A small CTC image transcriber, trained from scratch: 11.9M parameters.
Rows from block 5 of a small CTC image transcriber, named by matrix and row number. Rows with one number belong to one neuron. Each number is 128 + 32 x the weight over its row's rms, rounded and kept within 0 to 255. All counts start at 0.
After each neuron's rows are labels from the 100 images, of 14976, where the neuron reaches its highest value: "strongest on" is what is common among them; "place" is the part of the image that holds the peak. Only what is clearly more common there than usual is listed. The data: short English words printed on busy colour backdrops. In brackets: how many of the 100.
# fc1: MLP up (model.blocks.5.mlp.fc1.weight, 1152x384), inputs 288-383
# fc2: MLP down (model.blocks.5.mlp.fc2.weight, 384x1152, transposed), outputs 288-383

fc1.245 [146 193 104 164 120 116 164 107 145  92  94 124  77 129  82 141 149 142 141 144 147 162  90 139 149 135 142  58 134 147 124  85  97  93 106 136 189 149 126 163  94 123 173 103  93 120 123 122 181 130 148 124 114  94  15 165 136  95 113 144 118 133 163 112 136  61  79 197 127 119 127 106 117 170 102 115 167 161 176  83 102 127 122 122 135 115 100 114 132 105  92 131  98 189 116 187]
fc2.245 [102  99 204 116  94 125  80  80 122 147 149 131 153 105 106 138 125 172 106 126 170 150 157 151 125 122 159 159 134 175 160 124 175 138 110 128 168  37 168 225 149 128  62 178 139 198 125 120 113 141 104 135  78  99 212 127 188 143 108 100 143 113 128 122 206 136 130  95 172 137 127 130 139  93 199 113 131  85  84 139  86 144 136 128 106 117 115 148 164 136 115 112 142 102 143 184]
strongest on: the letter e (94)
place: centre (43); middle right (28)

fc1.553 [128 142 203 125 142 176 156 119 143 153 138 148 173 108  96 200 108 133  69 161 147 187 149  93  74 191 123 115 134 100  70  95 105  74 142 132 134 119 137 134 180 120 185 115 180 153 122 174 113 138  91 111 109 105 124 143 137 163  93 133 131 111 102 115 119  80 138 132 140 179 111 143  75 160 171 182 157 123 117 119 194 163 124 140  71  49 153  94 154 120 146 107 245 125 134 118]
fc2.553 [121  81 100 140 157 177 129 142  98 137 204  97 138 169  56 151 103 140 116 161 140 143 150 153 138 117 177 121 107 168 101 156  85 153 175 145  72 129 126 203 118 153  90 160  97 162  50 173 102 110 188 150 109 125  86  92  83 129 131 109 135 116 160  99 108  94 117 106 208 128 196 131 110 108 119 102 113 172 144 151 140 113  74 117 181 108 130 145 121 129 113  92 149  96 130  93]
strongest on: the letter k (37)
place: middle left (32)

fc1.314 [135  93 130 173 129 108 121  88  81 136  63 137 123 114 152 213 121 115 150 128 129 174  87 155 106 137 165 126 134 117 188  99 155 142 174 104 155 145 120 128 112 160 123 163 162 139 111 129 153  89 108 155 167 106 126 146 125 142 153 177 153 105 127 140 142 125 131 120 136  93  75 123 114 153 156 133 131 141 111 139 107 168 194  95  61 163 129 119 143 126 100  79 170  88  84 198]
fc2.314 [ 96 155 119 144 125 142 108 114 139 164 112  72 140 105 103 124 145 133  59 180 105 108 148 108 130  84 107 149 129 126  72 120 104 145 143 119  86 147 134 120 116 164  97 120 132 103 121 120  86 145 165 143  96 112  73 123 107 179 130 111  58 109 143 210  57 107 138 137  96 149 109 161 132 142 152 147 110 177 160 183 140  66 123 136 136 137 181 146 142 179 187 134 135  93 114  75]
strongest on: the letter k (34)
place: middle right (34)

fc1.366 [114 178 174 165  97 103 124  97 146 139 124 157 100 135 137 126 133 124  92  89 140 153 134 111 101 142 126 114 130  79 144 159 219 125 169 195 134 104 165 101 121 108 185 101 182 134  75 105 107 111  85 151  62 121 117 103 139  84 128 173 116 117 142 106 140 134 114 137 117 142 158 154 125 103 152  65 134 151 179 107 123 179 118 150  92 173 121  61 115  86  88  90 144 147 162  65]
fc2.366 [145 134 160 179 157  50 184 147 108 179 157 129 167 122  89 126 169 186  82 116 142 180 131 197 137 134 111 117 179 131 156 100 124 119  90 148 211 123  63 127  92 141 114 132  81 202  92 114 160 137  92  94  94 125 189 137 118 176 102 164 125 161 133 161 137 137 181 124 157 124 141 141 132  87 131 149 138 126 155 143 114 136 163 120  85 113  95 121 151 137 143 185 160 157  81 171]
strongest on: the letter e (74)
place: centre (54)

fc1.163 [161 114 132 153 115 117 152 118  77 125 116 127  79 126 167 125 118 106  68 144  71  77 110 116 228 150 150 143  90 183 117 170 152  78 156 125 138 146 147  57  96 135 176 113  84 109  94 173 124 119 142 157 109  44 139 108 112 122  80 120 125 124 112 208 120 148 166 142 128 111 151  72 145  99 130 176 164 105  80  59 108 118 126 123  82 194 155 147  98 174  82 141 132 113 136 154]
fc2.163 [162 116 119  89 189  95 101 124  69 112 137 107 165 147  89 163 151 103 173 126  96 174  89 157 217  71 145 133 122  92 142 138 147 134 102 140  67 143 144 145 122 111 142 120 165 118 116 116 137 101 137 160 141 128 158  99 165 114  73 157 193 100 153 136  81 153 155 106 119 148 110 151 168  75  69 108 161 138 142 135 117 136 163 158  78 136 171 145 161 133 148 125 136 116 151 131]
strongest on: the letter e (87); bold (71)
place: centre (50); middle right (31)

fc1.51 [173 168 158 201 175  91 119 194 144 151  75 132 101 161 135 150 106 177 123 174  73 172 134 119 106 134 161 127 106 111  84 159  72 132 201 135 123 132 101 154 119 134 205 130 198 107 133 142 145 165 104  92 132 101 172 107 116  74 118 142  98 108 182  94  71  50  64 205  58  63 113 106  61 178 129 115 178 112 110 126 228 133 100 129 101  50 126 172 103 136 112  79 166 113 139 160]
fc2.51 [137 163 182  79 128  89  93 138 136 143 120 131  82  76  97 114 133 128 126 172 114 126 119 118 166 144 163 168 133  56 182 136 176 133 135 162 135 131 146 118 134 119 130 124 174 161 161 111 131 122  97  73 105 118 107 103 145 121 148 110 159  23 125 162 101 159 188 101 136 154 162 129 162 127 134  89 125 127  94 176 149 141  97 178 138 132 157 128 135 149  67 104 161 146  85 173]
strongest on: the letter e (91)
place: middle right (37)

fc1.188 [145 157  57 122 109 141 110 158  87 135 172 182  98 173  93 146 105 149 190 191 109 103 107 168  60 143 113 164 146 128  95 140 159 159 127 154 104 122  91 120 132 149 132  94  67  79 144  42 125 152 175 148  93 169 129 119 143 107 109  97 144 147 132 108 143 140 120 116 135 140 117  53  82  73 130  54 125 130 112  71 179  81 168 158  86 135 148 124 135 123  98  92 155 151 129 119]
fc2.188 [119 104 119 157 110 135 146 196 132 166 108 122 144 150 107  99 141 106 101  98 158 101 127 123 119  73  41 115 111 140 109 122 137 128 118 178  89 144 182 129  96 153  81 161 214 125 147 153 129 104 114 141  88 129 125  92  52 102 141 197 103 169 174 146 135 115 142  63 116 164 156  90 206  82 118 136 138  92  94 138 127 171  59 128 127 147  99 116 156 138  56 130 104 168  99  81]
strongest on: the letter w (28)
place: middle right (33)

fc1.189 [128 100  72  93 123  83 151 156 158 124 169 155 147  95 146 220 152 121 185 132 167 160 171 119  96 101  98 115 109  85 120 153 171 118  29 126 102 153 156 150 144  82 105  88  95 127 121 155 144  91 146 161 103 146 110 184 146 125 117 144 111 101 141 111 173  79 164  96 119 111 150 152 122 100 155 111  94 190 121 108 137  80  98 178 143  80 112 134 120 155  98 171 122 157 140 159]
fc2.189 [138 146 185  78 164 176 126 141 121 123 166 123 120 126 107  94 145 112  98 141  95 102  89 106 131 134 124 162 154 129 127  63 142 126  91 107 124 176 104 139 139  79 155 131 105  99 140  87 126 143  91 143  95 134 156  79 168 137 142 131 178 106  96 114 111 103  83 132  73 177 130 138  86 128  86 133 128  97 132  96 136 179 124 109  51  71 203 119 111  88 162  79 109 150 164 141]
strongest on: the letter k (32)
place: centre (32)

fc1.636 [118 138 135 121  69 120 136  91 127 118  89 112 110 129 115 108 128 146 145 141 218  99  96 150 115 186 116 122 163 169 162 159 183 130 169  87 113 154 130  86 143 140  99 165 139  96 114 184  98 147  96 123  90 115 133 106 120 133 159 120 112 180 184 125  90 161 182  78 132 140 106 127  95 151  90 130 110  91 138 173 115 118 132  98 129 162  49 158 162 132 151 119 138 170 186 136]
fc2.636 [161 161 113 113 124 118 188 102 104 118 102 119 125 121 135 119 115 118 145 139 121 172  96 115 102 162 131 103 114 138 137 106 167 157  87  86 180 138  71 111 161 145  54 150 139  81 165 130 181 198 127 152 116 154 135 149  93 110 145 140 179 114 117  99  38 116  92 147  70 131 137  66 172 108 145 150  86 140 133 154  93 132 156 140 138 120 184 136 105 108 135 125 120 111 101 162]
strongest on: the letter t (65)
place: middle right (43)

fc1.335 [119 147 155 137  75 138 117 136 143 126  54  66  56  93 112 128  93 168 104 139 206 145 111  54 140 145 102 152 140 133 127 152 143  87 131 115  91 127 107 151 177 123  88 153  97 145 154  67 164 124 123 117  93 171 124 126 137 127 182 135 121 160 132 125 157  85 132 179 194 128 121 165 130 122 170 138 162  84 136 139 177 137 161 110 173 123  56 156  70 144  82 133 148 140 125 188]
fc2.335 [125 151 130 144 149 147 144 172 114 117 125  99 155  78 137 103 149  85  80 159 154 103  97 183  60 100 113 120 106 131 180 136 161 149  44 142 141  89 129  96  95 111 117  69  79 149 148 157  69  93 116 114 111 176 122  69 155 114 122 138 122 119 125 120 135  59 106 106  98  91 183 117 126 118 140  42  92 113 115 141 177 109 162 180 124  76 124 192 137 179 143 136 133 134 145 168]
strongest on: the letter w (60)
place: centre (44)

fc1.502 [114 135 162 140 131 105  66 101  89  92  91 123 116  99  81  92 103  95 119 180 123 150 153 139 178 160 110 161 156 146 121 114 112 114 127 124  74 118  76 118 146 121 182 127 171 156 116 148 121 122 168 112 103 138 134 153 100 130  72  82 132 114 119 152 114 121 116 137 122 166 164 212 114  68 160 161 165 151 120  92 153 116  74 140 101 139 133 108  91 187  36 145  98  99 144 105]
fc2.502 [ 49 156 176 147 123  84 210 131  93 159 146 103 118 157 115 136 223 104 131 141 142 136 119  50  93  94 131 112 156 114 169 117 105 121 129 185 153 121 136 165 129 140  94  94  90 159  78 103 163 102 197 124 120  97 103 113 164  84 112 137 131 165 144 126 144 110  89 133 147 104 100 104 145 140  37  37 161 111  42 141 191 118 139 118  91 102  79 169 172 146 174 162 117 141  98 104]
strongest on: the letter k (77)
place: middle right (44)

fc1.197 [135 102 179 162 124 156 196  92 131 168  68  93 143 128  99  51 117 128 121 101 140 140 168 106 183 121  74  78 136 120 107 151 153 116 181 167 134  77 134 107 104 136 103 154 168  94 187 109 144 120 111 109 148 182 165 134 115  89  71 148 130 108 188  89  80 186 138 103 147  88 125 107 105 171 150 144 118 124 182 100 148 161  97 126  78 144 169 188 104 174 158  99 126 134 119 115]
fc2.197 [150 179 135 113 128  89 133  97 114 152 128 118  89  97 123 112 104 131 120 135 133 130 133 127 144 124 137 111 124 132 132 120 150 125  71 102 184 138  99 105 128  91 135 165 132 167 141 143  78 101 133  89 112  87 105 145 167 119 136  90 114 134 119 127  74  82 130 127 119 163  50 164 134  84  82 127 112 131  79 170 128 106 177 149 113 125 150  82 154  66 159 188 134 169 107 203]
strongest on: the letter e (64)
place: middle right (31)

fc1.31 [131 135 119 141 152 164 128  86  88 113 146 123 159 119 120 117 138 103  96 145 149 154 148 148 100 166  90 180 127 106  76 107 128 149 156 129 138 103 114 212  64  92 115 104 132  68 161 109 148 139 186 155 161 201 109  87  19  74 163 158 142  64 170 111 181 126 129 149 106  96 128 178  93 133 131 138 195  89 136 149  88 109 128 147 184 204 148  90  95  51 139  85 129 214  71  71]
fc2.31 [104 142  75 146 102 151  59 128 136 219 135  94 145 103 125 136  85 151  97 128 159 127 143 101  86 145 162 137  83 138  66  69 121  91 136 126 122  93 115 124  94 127 133 118 173 193  90 184 145  98 133 103 146 127 132 108 190 160 133  91  68 109 126 132 157 151 144 112  87 111 100  88 121 122 125 133  82 124  96 177 101 135  74  84  91 130 108 114 170 134 127  96 122 138 169 112]
strongest on: the letter e (64)
place: centre (42); middle left (30)

fc1.524 [145 135 171 129 157 117 119 125  98  85 179  92 172 145  96 175 146  92 156 130 120 142 113 135  51  73 121 109 102  76  96 121  80 123 138 177  72  93 132 150  68 103  76 199 162 145 118 149  72 147 160 161 148 120  85 124 120  80 165 194 137 122 174 126 115 149 128 176  24 140 107 120 139 154 148 146 139 111 158 126 120 149 139 134 185  92  53  82 137 134  92  94 146 127 118 140]
fc2.524 [173 141 132 112 130  74 161 130  87 118 159  77 104 123 121 148  94 153 121 140 160 132 123  79 184 152 120 114 121  74 117 146 157 106 196 135 139 122 105 109 143 153 148  62  78  68 121 132 180 109 119 130 172 137 151 212  75 115 128  85 150 150 113 124 113 126 156 127 151 152 143 146 134 132 107 134 121 140 110 141 190 125 117 137  71  81 194 152 153 138  98 103 133  27 123 143]
strongest on: the letter e (73); the letter s (38)
place: centre (46)